{"encoder_arch": "vit", "model": "masked spectrogram model", "dataset": "single English command words and digits, spoken by a formant synthesiser in many voices", "train_examples": 78125, "n_mels": 64, "hop_length": 160, "input": "log_mel", "win_length": 512, "method": "mae", "mask_ratio": 0.75, "loss": "mse", "encoder_norm": "layernorm", "encoder_norm_position": "pre", "encoder_activation": "geglu", "encoder_mlp_ratio": 2.67, "encoder_head_dim": 48, "encoder_fused_qkv": false, "encoder_bias": "all", "encoder_qk_norm": true, "encoder_parallel_block": false, "encoder_dropout": 0.05, "encoder_inner_norm": false, "encoder_drop_path": 0.15, "encoder_patch_size": [8, 16], "encoder_layers": 6, "encoder_width": 192, "encoder_positions": "learned", "encoder_register_tokens": 4, "decoder_width": 256, "norm_pix_loss": true, "decoder_layers": 3, "init": "torch_default", "residual_init": "scaled_by_depth", "optimizer": "adamw", "lr": 0.0021, "beta1": 0.9, "beta2": 0.999, "eps": 1e-10, "grad_clip": 3.0, "steps": 12600, "batch_size": 128, "epochs": 20.6, "lr_schedule": "linear", "final_lr_fraction": 0, "warmup_steps": 630, "weight_decay": 0.3}
Rows from block 4 of the encoder of a small masked spectrogram model, named by matrix and row number. Rows with one number belong to one neuron. Each number is 128 + 24 x the weight over its row's rms, rounded and kept within 0 to 255. All counts start at 0. Numbers have three digits each.
After each neuron's rows are labels from the 100 clips, of 14976, where the neuron reaches its largest size: "responds to" is what is common among them. Only what is clearly more common there than usual is listed. The data: single English command words and digits, spoken by a formant synthesiser in many voices.
# gate: MLP gate (encoder.blocks.4.mlp.gate.weight, 512x192), inputs 96-191
# fc1: MLP up (encoder.blocks.4.mlp.fc1.weight, 512x192), inputs 96-191
# fc2: MLP down (encoder.blocks.4.mlp.fc2.weight, 192x512, transposed), outputs 96-191

gate.207:117124132124163107129140132122130103155133159099149124122137108156139140191074104118127077171114089103118103169132093167170100150139139117180118119165130169119112113093092138128116131112118139144128166079123124143148173114099133091108162140134112144118099134135127147140160106165121094118
fc1.207:150104143103141121139166112142154106154140094125158109117173109157088091129138100156133105112158145152118148143110144142120172111174142118105145128114131109111128102141164102120120111171117124132104117137161119166110093119123094154096161147105149097154187094120165161099153137094112122155
fc2.207:131119156120143083164128104129153103173158160142139127149143097147145175194106104095108116118113110079130111125085117143162111133132137130171132105148111114130115132122049112155125155120146131121081135100138106125109137117108126100135122178139090133107097118136109136128125115161139137093
responds to: mains hum

gate.470:141118138135149101132124117154136112136114107178123111096130074098132156167143164122102140091138129103109151154129087116116138131105195167134102128168107085082105128163084146130178127135143132147129127146115124128112151099104133120096137160147126169138131167187105180176127140109148119154
fc1.470:149152105155146142107115150145105188112087113150111116121119146118179146084095157146130127148148108106110128147151146099148123144132078130144143088143133148134147108134120138103154144114140139148176111119102123128138149147117159095155134077115146113151121098118106122128125120181120136076
fc2.470:088119129146151157079133115137134145075134152147118146092121109089131114113117152111114079137148141084118161123160126114144135117127147177159136121144111105123098155180116131121161136127112138123157113158125140145115146110140100112161134148138114131125095144136118155132122119082134098139
responds to: voice: child-like voice; intonation: rising

gate.373:133153143131130101119125150128143140105143116124136143113081147165152088131166158102119155150193121133123154157152140088089176119094136155138135121118199124158109130128140169105137126146161153121093157113106112157127150122089148131161139086108117113140111144133157110138120172154141152128
fc1.373:102145152123135107139123092144171169172115190078156095144125151153114098178152090159135140104114102106141112081173163087140119133132199135152148163149128130138141145139187079164114104105137140062134096116111148107164105142158135117119129160134120137154138118139110113108097097103115104167
fc2.373:102153146138138131129116103136109163126135122088095125126128171104145151101139105122121138142164105133095108139147179122122124123132102117135097127125178111148126108197153118123136142115107129160137150136090150117149156176121147147131161104130112150109134154111128146156114132178113136149
responds to: white noise; clipping; thin (high-pass)

gate.457:102117139117108087142162124094164151167152116125112147098135178115128122117160116193135129146174123140108133143131170117111127149178098106117115157142063103163128147130147097113135148155136122137089147153082135101150113152093092151138152109111153114142137090104114152153098143169108105104
fc1.457:106109144144138134129154088090169104125137133083120181107156120163118104130137097133108123108125155115151081078118157127102156119176142113161124134135103129122123128139140096135095130160144118106141117126121158109174107125135186114107094179127141081111127121110126101131165107131157129115
fc2.457:160143178080159114144129099117165106134130108113112125121147096094139111141122155114135127127131151131169123146118135131106165138083137097119153141121141106118171111150097125131140161161098151162137175113115153182117140147093119113144126124073146131169137154141092124105138135084134155122
responds to: white noise

gate.246:133121134133095148147095125128139111124149112150165152161147095154132118126116141121065131120151092112114115144098118171139108112136132166146112115156119124125100122130124112116124130179134107143138068185117110141156119116096159116156127119151085096148163120113163175122126121137159107096
fc1.246:128134119147180118105145138140100144085123118117082118139095143089140133134098100133157143149092135141136130094161126094079143090104135085114178140082157153119140136112147139155128129104092137126154178114167179102108146155146116158107125098106181161147131113120119137102121138115091149151
fc2.246:160126144114084133139106116144174115163142131145182149108168102176129132120151154121127112133164098119124124146100098174155124144143137178150087118153116096106131110126104126117157142141133105163097085152104106131171122116100155098155119127156122112127154138114153157117118120156154099094
responds to: white noise

gate.69:126131129170111098195154141082125147145183136135173143129148086103108100146126111151136117132177145127108112177102166121127111120116111106127086109092152147132156123135116116110146134125101132077125125118133153102090090162124113130102129110121116096125135165141132118118087153185109101130
fc1.69:084118149084140111134171101127149115165149160073133148135143112130130130119051093065157140121127125166172127126146139154131121124131105117146166112141128083147125138149128138152086148120104116144106119114126142145117144137158121121108129158118112159100140157150110118103128125070131164167
fc2.69:101151142139117116148070132153114099124097151162116076146150106100143178155145157096131130108116142133106162139077098133133144143119133127109138088112135091132151124126098144156135129123107117138117145126114126097090111111105144118124123149158111155127129092120132105140184140117100138151
responds to: voice: deep voice

gate.159:141161144109148126134154099146132172152124069144111132106139122110143104198116121111112120101179107126148141119167115108090104105100112132129122108155144141105116152156152127133150072115118142138113124144131140136085107092159148137095108137120094154138121104121113104167073132129137160131
fc1.159:164157097102065133142102104139087180119153122120104116197140120113098114090130131138134166131135112153092107110128129118136107096118077092121126178102127147134129114074162138131108112115089120096136143131151125164111091136109154142112133133149130153117143108124180128144114129134132134157
fc2.159:124107109130152150115130148119134158125145148157114149116157077144107073125113135126112146128058102145139126108106120137151124117141110093120096163139172125151136100099154134120146116111141137139110126140194121132109151117130150121138134154154125124145121175098158160153119141148106104146
responds to: intonation: rising; voice: low voice; /oʊ/

gate.387:136126117171125136141107092139106133124137124144116088120168143110129127138129101147089111122132155133052139139142124120155123140126130107115111133137158120129128126123144132076157116116162174142076113148131145145087129104190100111132161108152089132102142153129183149120124134134076091100
fc1.387:139124154087125121160126112144115153174092126092128134111172162164133127159102126119152103125139129136174117142130137152104136122150157107124127119161102129142133134143162095105106111143116157145151102115113157152138132110112111149120121100143145134144147066113107141100150106081165152129
fc2.387:131138138083146141154170114128104184133119101104130155113141125148143104092121160164135102105131104139125128133090109154129165104188144094116051084142130170127137138116141132055108133121080108122131139156137103144069098100129133131102116146118125127128146093126139128101166152156118086130
responds to: voice: deep voice; /f/; /ɔ/; /ɹ/

gate.249:075132136125143121096121126149137136139152129115146089160178146134105133128085110118109115107113130121133184142132095145143130112111055094151129165131085100089125133073137113129130098118140119145114155128126126125146086108136153132102178116134114137155144134133139115116147088111129129127
fc1.249:180128155123106098114129173121110102142119123122079132137089125092084136154169097083132124135109143117130104109138134115160137124115207175103185114129105074111112097113079090135151121122183123153108131094110154107175183104108129128156110125180131139125152109129131120093107165109115162127
fc2.249:154118133155112114123116105194121081111115114116148122103110103139132130143111174125132163107140120125169139148161121125115159139096135159120122078135111161150126136156107180102192117097136114162106134132123127171134117121118080098124100130118115104110112115126114082103173166120118104140
responds to: intonation: rising

gate.487:137102106148148103108091157093104139159131121107115130156135129094120158131143108103145101168113120131116070138104086155153120122178150105121104164125120105091104136140078138155095114085122146128157160145130176102149151183128142141100161082137160180141114162147126169125123161131138117124
fc1.487:134152114181157133132133133134102189161162165125130092148135136127150168128116111162117110146156099099105119158152152120126112100130115154171123123139164119122162084144137125107117148152107153107180125129100137149150146101110118136149136067067125121117119125133142167100139086162126087125
fc2.487:083140156151136139110167082119166108071140164147120137103103096099110085129147167103157098132118133138148144119132106141121122130108151146123176153147104086116106108133133154167126118066089119129111132157094147103162169117147153124113129128119155149154129170127156140135135135118111142114
responds to: mains hum

gate.111:104093152073155165096122156167105145115127121171104166151114123081147140113137103127128114115111119135107106094119117131101097144181104162114122116148112141105101163099100106119130160135130097182119122148124056109095187121137148166106132129120151179135147125154128129180109130102134133131
fc1.111:125119117149121078134149151148115195129127147104110091119133119169146161131100142144110135151123101133118165142114107153124147108137142138194142113120129138158139118132157138095123108131080079125135089113136147113105114070124137138148148108108121125113131112124138099043110129132087138125
fc2.111:072146128138118140130089139101135146134127133171096123076149116096123131130114120163132112104129134137161155114102128145169171119125129072139150179162107086105153107132107121149139119122119165118120131143116142157086087141167084117132151130113107152143150131135113183162137109121126105119
responds to: white noise; thin (high-pass)

gate.260:175138122160093137160099156086118100171129090123126103153114148149148092170134128155116137147158097097134181152131135108138093133093112130130136102105094135166145138140114092175136151134132153136135132138118153088112116112137107104162110153075131142146121153118142132150135158174114133107
fc1.260:150132152144063105142143068110154137139118118139135125091093107083125111164143129194131085116163120117159115146127166143100117109096167127139162177133109107141134113148125114129157031126109129082144149107122113128125108123124139102115109158132123105108110126149133135136098167116144144151
fc2.260:151142117076121139129104081124120113104042125128151111149139134162163127151102124120139138130134126114141129112156163143122124136155122171141108137138103100169108139126161100131096107119115188148149128075111134099125152147090139112128122141111162105135099086155130097128139120094136151136
responds to: voice: high voice; /s/; /ɪ/

gate.243:141127091151164147165124140116165106152132161096123155122113092138141124167118074129128116132116118137155080163072146125126146140141117091116114101158135125149136123095099127110120151134129156119122143104129120149100159145157109104112177123163113110133119114123104174147184125108091144104
fc1.243:096142122093131127143136127150130105072149127178130107107156098104130112172071133100138116125089113130138139133121129124126111111138136097150156143142135152124126150134137133136124116123075105156114112131141070120098105147132099111147106129146143106127147111148110158151133089085120084150
fc2.243:131140104137151139140120142110203087155107120131132157088144108126130130119117117139123146175126115116116102142074132164137128143129140164173149101126146123100141133141133156132130157119123096102117174119120116107171161163131133099167125132086151149149127104130111134126137149164078099139
responds to: voice: deep voice; /oʊ/; /u/

gate.134:111121141109130148148156130124120120118126121126141135134153106122113081106137163095149132134118157123130123142135175107094156089123147139117108076144132142139120126135136107111092119137109146148110140106091137132104127155041127156093124131141151084111168104112115130157168095170157111135
fc1.134:088123132135131196140136105128111116112167120133146129075103117114125143180121151158140076124140172114157157130120086124155116097130083114179112136114111169101164118141121129103188141151087090128167137157142111105133103126108154146139108125106142134138121131102153128161126108074133123147
fc2.134:155114114167108104124146159115123087153109128114123123098130117150113115166150126135138147088159098135155117151183115104167121141143121137130085172133140102145149149140146146139131104103137148132117114096090135164150132139088071120132110137142112136146127124160106138113130162073130097132
responds to: voice: deep voice

gate.50:129118104131094125136081141120146132150131101133138116116147181150148109160096119133122134147122115146106156166144041131143103142131158113193104161122123147116167127119142174142120140123129142132120153105119134111122114118105152128150150129127109148120123131121153144142116095162125119114
fc1.50:141147140145132116132135098137152115112142157134121167144132047108088130135190158133131114131138127083093129106072163127120142118100107180101118089124136084125122138109122115136144143162113109124108115136133086130121143132125143133152125164142122117112135114134103127132187162127128108156
fc2.50:166145130147085117113080099140174114163148105122140188087117133170097109109150144113136134132147117169149106143128104095113109139122097134138132141118101163153154147132132168119150155113134105161114122133162111137138102100099162127150129129123158110141125115081126096098145133158118114112
responds to: voice: deep voice; /ɹ/; /ɑ/; thin (high-pass)

gate.404:116114143132166150081161148146115145134150126164097145128121153091131141119116126194126123110120120145131117087155095143100092134180101161145158130169097140090135144128120093155135107135151098150128134177160094145146152124148139180133116104107113141066115114139115171153112123123146160113
fc1.404:141153136114132101159113129112137087144142167108144088160160104166150114141139120074137127170156141120120139158093142143137166149120156137130085102100175081158131110153124113137116187137099142116128110102104127104124125141117122128138154105143136138138139176121152101088133149133113116149
fc2.404:143093125130163141080207113131108136142181118169100143114110160111093137144104109163101076105122130108162125093155111121123125122180113145136160115160096131099128117149107092168117127156144108133164109159161099141139122122139123163122088152125126127128134104121109151106097097108150116121
responds to: voice: high voice; /ɑ/

gate.152:150111147155162156171112139157129142135151159140102151083117138091120149128130095134118098118151139101145065157066098143136153155143112081132106139126146120121121104113112148110168150134110122123134117128134114159129119125170103149100123154147101108083140128100099140150170102130109137083
fc1.152:128105171097099184150100113144155162101123150140127158093100156173130072065171085152146130105168100136164100110094132103132139143121135130149143167144143118106110162118155136112098115116106131078142100108073103146152131113149108136102125138103120125127146101120113115114142102152131125108
fc2.152:158136090119126137109133116115117135111115111115127091190118119098152137132147195145128162168110125124112151109181148112136147100116115139112133132102118139166128124160172139156128153119120130144141142141158152110120128184131168143141094093130130169116129124132141115126109163109127133159
responds to: intonation: rising; voice: child-like voice

gate.395:111171120144161083155113120145136109146139140085177119118131132158127142146129159126119133100136140113138129187137113125142136155146150098157107122148094087127125156166105131119101154113111117123081142136137117119120092122131092109127139170123121153100136124139121107067139181161147079120
fc1.395:116126101145131165074121131118116130131099114134153144108110133141096088139070124074123136137124166157126136110128097135130123139160113140130138103157117169119112146130139194110115129098156155097142093138170157109111112082143132093149153136136137120156124144101134115123131100053119088103
fc2.395:122113113148126145140104115095110100112131092166119128140130130135153112118143144117106122123139108137144134129081130136114129124124155177088154095136121105091137092133090126138159118145142142119132113146093149121161160106113127130161182141127117106089115159136115160153124136118124181078
responds to: white noise; whispered; clipping

gate.74:106164109125135123161117108131122098107142109165124087167121109134166148139164145096126044121128135106144142120083145096121173108123140141110160122148147114127143091133099119123101161173127134176111163111131129158151117109066147099139139068089143114120156106115176135109137137135139116113
fc1.74:163157133125101107152187134093141108108128109118100158148101147096162112096131124127145137140155105136114111142089122118121153136138159122092089118117160097107118171131137133127156129099108106105171153079120157117119120182109143112151104113138139166127147093158100164119159157161143160097
fc2.74:118121140075114112132097131131142120112118122226147130117106113112152125106137120114112117143119130114127153130062117165154115119127111124150145135133108120126119109104127149142142091143124107156107149139103109120090142117091090099171119088106107151167118107156134158133140126152101165093
responds to: voice: high voice

gate.455:059107113145137152120148139150133185084130132131146103095146115153118110174129096136119090125146139101132183163096129108124170129156084138097112118159174124141127105106151137147149137117135130170131135159141138127147107087127134124135124159127131115122130169067159090112120111142094106139
fc1.455:155106151103105133118133155107146111130096116100148145132179146140132117134172163132150151178140201141108166167128116139108118139152103147135099123096112119116106173109134135143101140096079121136097113151100167108141163170097114131164113090094146125106093166138128118109109132082128158127
fc2.455:163097176141147091120139115130126134088101083100094140136151152154098161126135134150132115136119117104109117106147115132135145135121144130158159156146093102141141123077124143100113100098134152094111110106131127161128146130181111125152128121110126114148113133174146137062162126066115115093
responds to: /oʊ/; /z/; /ɪ/

gate.446:088171095125126117103116150160133147132124172103120150173116129161119130125150083098116163134106101128145126138098122161143132144121114121122128166101133106153108102130156133172090144098137149124100107143144150142141132157179164119165153147136147168154099106119132119110102113126132132150
fc1.446:130126145119137141119132164143134146136152150150129128123142090100114128159132147117111131154109136111140144156131095151157155127140140151151087132145119126100157068127123114146146114134100105117125098151150145131205113165103142161115077138157106126092126140131145144142130076070148120142
fc2.446:134125126141149146140157075124122137085152078154143099111133124149155122080086150143142080106133140130119098085114132105121132103128151115152145116157143160124140133094143144062133133145143141084151159138138108131081103097140099121111133114119133094128139134109141127065145156174095135084
responds to: mains hum; clipping

gate.335:116176112093133130087166145116122182149092119126099115095150118135143127132102124129123126153137136125105110092140123117158130140154100110097121128139148168102124153141164111155151110120100114172098110132124145155138107128145174085103139158164111186144135101113125135134082106130135147147
fc1.335:100087103149143131150082137138126105163120181079096159097099144120087096128166131119153160194095108129144114133132119159157124136074100095130125118104150123141155099135129168152142144110106154121121120105124168153123132159127141117166136131140131121114111166116101115189083155130113145144
fc2.335:102090069178164116120101166139149093172140127142136142138125108119127153148101097120139155141116121130126094144088111129148108138149084146158128124108113114122116121138125188145121143093125114121101146117093114115182117145109118116126129133120138187141131132141133096130122142147086098135
responds to: intonation: rising

gate.133:113086161098130130128107136144176141144119167157158149117070139090119141132140129122160146164130146161125098112107105153088143136153117166132166078156155126128098156159131148172143148124081071171094094138147092121149167120137130113084097126130157132158119115111114150156132135143103146133
fc1.133:096128070180154123129126149134111154131087132089127101176106112127147148151140082156133124138094087142111055117155150157147148138183125120125145127161124134108130106116123103121113142090149132103107142113170136133118119126150145132130181153171112157110154107113127153117135152121084122156
fc2.133:125115077186162143105115155114111133150147172136094153156149121145120136151118089154112138116137134137151066085144119150117112104193120127137139175142135115138126110126115093106122112133144127109154105132136147161126117111134088123127144152143140133133130123110152177090122138134123124098
responds to: white noise; /l/; /ɝ/; /m/

gate.61:119104115085152133148105109123125115125121108080115144133141132128127121079143127117127111124098139119124105109107151116160121119131085077124142185108118104124127107163157087119102134120113162175142185107081084160151106145113113139141102089116125105129144127156138129112129128130124119121
fc1.61:137170178117090130123104096134135097111140133105093110101152106153130150149128139122124183089143106140134126157136088107167120126107177119157121188125114105098121150131098122143149139110131150145082164143114109126125103126079152157179144135114104169141152110116094125124106120136114120156
fc2.61:128127164097142163127089096112146111152107084122173115116139143118141100138187147136131142114166112126113167124159128134139123143159119118082168102124127124130128161151165128145131143115115141146139125134101111119117109122133114151159132113079110136124144108136133111136154122114145101142
responds to: voice: child-like voice; mains hum

gate.99:098172150118141110118124129158110166136181135150124102143175111126123160163127107107120084095159145139128187102162101142137121140164092094137097137114153111103133166140172117138090097130123136175120115167123113136090139147172148146130149106105128149127151136146143119127106097130127156115
fc1.99:075098113143106125141134111165140111106184143122107133148154140138080142163087108141150125148117157131103125130118094139083069113148149129170162159131103141113121131044116141148061150106113106107097149105142134122094136076109125156126122148112176142138128111094147153132125123150121134140
fc2.99:098122119128152128131123164117130143135114109150085095101142140090104125141153145149136145133100133146107143114105115135145201116138110088100157144137144118139132134095135151165145144111136192132132173143161165143136069126134126163112141102099136154143149102113109116144122113112110106124
responds to: mains hum

gate.495:142103120107176136136135132166145131136104138085089147093134166109121119146147109105171083169118180083119138111113088117133148130146104141140120097144138118098126136144120123130127133092126134152120137106157126100104166102157179124100125079171143182133128134149111116183104127084152175145
fc1.495:139093095164110114145118163137151148117149103096128135131148115186144125156060091150163177129093128133165118148131115095124118136103178091145150153110119155177117098090158094110109122109133155138154119075174158143120136101125080127121118134162153132099112155148130169087120171121113117121
fc2.495:125134126142134146107088154102130177100110133155142116143150121134157140121135123163057172126122100147101153099132133139119126100122110127133143148142165136187131118112153138131185132165123161110139066165161146117091099144133086114150132148116090116124106119125134180111115099113088111100
responds to: white noise; thin (high-pass)

gate.454:119124161117149081114143215073146154098105131146153121180135166117143098101123141132129129156136093127136172127142133088124138156132117146102179123139156124173111144149139090191099103136105111099134103123159133085106111147140118123128101153131134118115126126156123121087107136138129166113
fc1.454:153079149136105123111140159109156181128134110153174131161131142136111120122127131135126159140138120112136116132121130110135145146134120143111167125122161124154122142160100086168125116127098127114112096137133118089133102121136138091118114149158127094126123170130149143085112130127152130117
fc2.454:118109154111149092120156129143125170147089117095128140087164121128110137119127130114117125110110107134136132148128122177127108117111095126105091151126151155124135120112133110113136056132102101163128115136142143127107107091128084120104119188108124126120122106160086132106119125125138148138
responds to: intonation: rising; voice: high voice

gate.153:151117082131133151150149121127123154164150114109110168159132171121129123142135142133108097149118166111132086179129113171091144138147115090136114109108141147132139090128096145091131165117104123101113120125149101129152146087205142145149182107137122119127109186092125107121125098099108121100
fc1.153:115104119120104113135082151127134123116136118176132085153157154171151136089118116126130190110112147146123176111101097082116117157166113128111154127121128078101117152123107088174091118111134135133124100130112140113153148113138098109139147120161131125116129178168101165109143139140140168102
fc2.153:128193115124129093150115128091166062137104098156110103120119119156122146118141124131116170112135141134121082135144139111113135153156169145114146119138128071122123113115103113151100144111130144110118156101097102128170160122119097127139148099124132132138111100160099159103167152112123124121
responds to: /oʊ/

gate.475:156165191091154127123143130125080144111111133135131140113095129114112116135121188146154111138128138163104145135146166119076130110096182103129123122151102167155125149136134134105146120135115106137156149132125114143108098152073140158150129084147106103091124120110152082119132142109116087155
fc1.475:128133163099160122122117120136169109138143145106122085102128093093140132146111097119116120135112139139157088086134119103149126151132145128138155143142167076096170141124145076173135130163121127146129157134101094140164125126115101142105134161132115137145158123124069154107150114131097149130
fc2.475:161109150124156143132145119155124192149129130101125111138089158099159117144142109156113127116133138097170088149128177089132129165163101089073101136143155131168106076177143092146162142114116122154145140108158097131106160134128168129099136118156124155125130149131095133154129148157101127126
responds to: /oʊ/

gate.34:131154133105129120118124099138126100135084089146123155114102129126107111127144115147125162113098189116124109140173105153132137131074142097119115186139111139110126097101124115108125118132135146132093152096112115174157134131187102122163139171130117129140155161163160135143170082073158142115
fc1.34:094149129131082124122170119111123086166174105115179115186134153136191165135165152122092106151146118122129160112098102125115085113096116173132118079131116131129125160146090137135132133129118093132152126125123149119150181116074126122121127142082140167109086114184137133135124135136163122113
fc2.34:119095088164139147093148083155138114114142157152142080136111106087137129139110167153147138130089118142111138149155113119132134141157150129150104116145066113109129141137112141106097125102113137106102132149098122115123114127133072161113145113122141134142149137136119128092144127124109088117
responds to: mains hum

gate.433:131082133117109107118135173119101170135129118082142123141126158174105126119135119107141089130123124141161134165141135129172109149153091110105166145133134173139130115140128110140135104125140099145184096145155130101121094088134118110147113097169121126140138149106122118066078142111150147144
fc1.433:172093144118124105128103197115129140160142132169175127159148116156115101107165109114127134091134114138112104128097069118157094140148142125109126174141157164104117156106119105136135098118165116099160116145144109092107106113128115142115132123183120106132140155134119148108161121154136148084
fc2.433:142132115131141124091152101141134152148132117117147159090118108116119107128137118120105128117134096135154102153139131139112090110119095146117148138141127175141110121129110120117149068110106114143112129137155123116133098126115093105093112184103129152131092090162126107100109118152137148150
responds to: voice: high voice; intonation: rising

gate.440:120136144117132126110098167084138177148134111144153107129106180122148095120130089145110137149180126132154129172120119150134135159135118118104146118139169116115135112187096116149086106140098137145161113139116128134111126131152099121142130121095123105128127152150132141097127112132138181087
fc1.440:126123115157139153141103113131105140160106082066133153141151119111126176113155106103130099119115157101116083119138111141130110104180070129121110148096151153111133121107134122105124135132134112111123129152139168100158125118150194158104121143115150172129139126122143119115118120075125096164
fc2.440:136165079150115154122144135126136115125142173125100167136047096151136098113138162104111160118124132131149098154143142125168184125120105150117094128120116130143143113148139160109130156115144169103116139116132105162159149107138150106122126125119131153135116108125122126130132152146163119122
responds to: intonation: rising; voice: high voice

gate.344:162111102127141148120116129107146112119149130154130084164137115099135121126140139115121161153116159128078186147089116150142137130108150148120139105121135078108127135065122124147131124148116153115105104132165165118155151130158116144130157118102128207135144161137161162100138069105115145107
fc1.344:108144132137123162160099166073125150181104133128144114102110142115149118099119118164121157119132109139119163125089124117151120150114132102100123096130130139117108174135087129139123162128098125092173084141108168113126154145158119094121156140122142126138113139128108133164173118146128169084
fc2.344:129129146139140145135091143144160072135132126098146127139139118118147109117172126127131109127118149122135131113136136145106134142141152098149140147121086085156147125108109100086141139154135152106123137148115149091137122107127128157170168138135155106152145148119162123105144168055115072106
responds to: voice: high voice; mains hum

gate.209:121130141089122119150137145105115102113123106143116154131121112155137091130126128103129123105122123137121175119135074191130108093137139125148156166143106120109097126116137140162109145158160151131141127121132126096122157106103121144161120154100101119092097108152126167158144101111181130127
fc1.209:107128124153113125145115136129137089098157121120114126143101112135151140121117109130139160157154128093138120139111114105126109130088142149152148118095145109141104151135148153131135145160140124085077142097115143061119170143129147129129145101120129138116110154127117128120102148136138132165
fc2.209:098123147137104151136116168129099100138139158161110150113045170120096120134132127153114196073144151163201100143127132101094140133145093146096132140123113097145106137152142113174115121118115133107144090135108117110124123131122119173098126107148152137151129128136092105145129142118147157159
responds to: voice: child-like voice

gate.298:137094155117161154184105113139156096182112161095140130132122114084156132187126097116148176142115116131151089148107098165158109142102109114134160082123147141122126130147146130130159140120125159142053115095140142110103182092170116099128131161134088131106114172144119144139125103111101130123
fc1.298:159052147121164131142144132102108117120148185149152079157140150109106146113146144164151151147124144154135135118131125088133112129168125127122162093128133126127136167107110130166113142144116118084122099137144107115083101164116077143096105106121103140158134147121095117088123141134074130129
fc2.298:169164124119105106136141106106111133107155167133114120165116120149152147122175140116118083106149114136130128109155107120131129136171151146111074106127120112143134142146120126129109138123133140123167122139154144142094136121138143124107082101171124142109091098127176150079147181123147163093
responds to: voice: deep voice; muffled (low-pass)

gate.313:124131134086120116145179121136129134104146145159095135115145171149137114138072108177129082155137124118113215153107108134134111159152176126173141118169091117139129109109144141159103153129120117112143130114140121166108192107122117103131126117082107134101080108153151135142145101152112150112
fc1.313:126090129163151057118140143157118124131129146124139128123074112103124137118160101116131118157111117090076092131148122113135113103141135110162149154114132174131137113146122164109166127131155094060116129105157117105168096116126096131167116109172114077098122141131111120152101135097082079140
fc2.313:091091143094111146104148180140125112083109153135102116137085141105140116095161161104163145143121153137108137122107112141164166148142128137111136154151128094134144144122143132116124157150154131162181165105089077138154165069125088132140145103132133142121133146102119154130158153117144132108
responds to: voice: high voice; intonation: falling

gate.40:090146142128126057153118104142123095109124146160120107134138098119172109126093111135147137114128125129121144112138141129129162120121128098151081146099138099106129088148100128165121182135096153099121184120118131109123103144135129146110162171065124141140142115126080150150115118133104143161
fc1.40:118161118104100098125103132136168142151090131109145125141134103172159076125108089111141089179134103122141118137113142144114153104145108117142097133137131122126112122131145134138152115110114136107117149152148110105157096141140158133139085172111135090124128097114110180152131110144110123115
fc2.40:113125122111123111151112153116179122128089144098135121097143128111132095103167125118136111167136123131092144169100157146144113144114119136142081136136121105140146159085174123100139087091131126119134156127087124116150134126132110118113126114135129121118109109158089148142153174193094143103
responds to: voice: deep voice; /oʊ/; /z/

gate.386:181118137103115087094149136125132173131115101126133162113108140165122144095154111155131113132096096106156113085142101112124152117153125095182117126127075120119141137132097121129090150104158131075117132141158124118129118098175148104111112161143115161150122137116118121115107160152141129161
fc1.386:142138117117086151163141127104139194098143118148122144131122119147102115137119135130124104136103124113115110200174140136150106111153159140149117132132120137106138149106097106076093084103119128108148109107153107086105152119090113127116059154147130134145137088155112140121075148118152110149
fc2.386:098147180113150124121154078152144103071135149160118147115155092107124127152129149111143094105126153113163116091149138137116110157131103159126111180164102095121127136112130082171136135120081130135122076137098107138113131100119124127095112168127115137124128167144111140149136103067134147146
responds to: voice: child-like voice

gate.365:169153110100109153105140087147150128189156107130151152120185110172128100150123165129097127119167074117141145121145107127130074157107131149149114091152154124142115155146119162131132118157127125171101098145119083151101144133087169089140161132106099149113128143129143125131095126159165133144
fc1.365:091115109139141113155159172102097098151098121154129112141113141156093129096141185164086149100152135100140124118115160127158137140077136167087141115141137113162081122138150129112129117166132138126124085140073125142123111129100111110144105097136110090145133135122142091136094122127123126132
fc2.365:077118136123173108161174152112081080087095153125064087130093123078132144104135111118154106152135167122086099142141156134147164112143149146125125135138110104108134136142172116120120107124126137085141171102071148127161129111136117154113110106138131126129129108143099149144130122109118163127
responds to: /oʊ/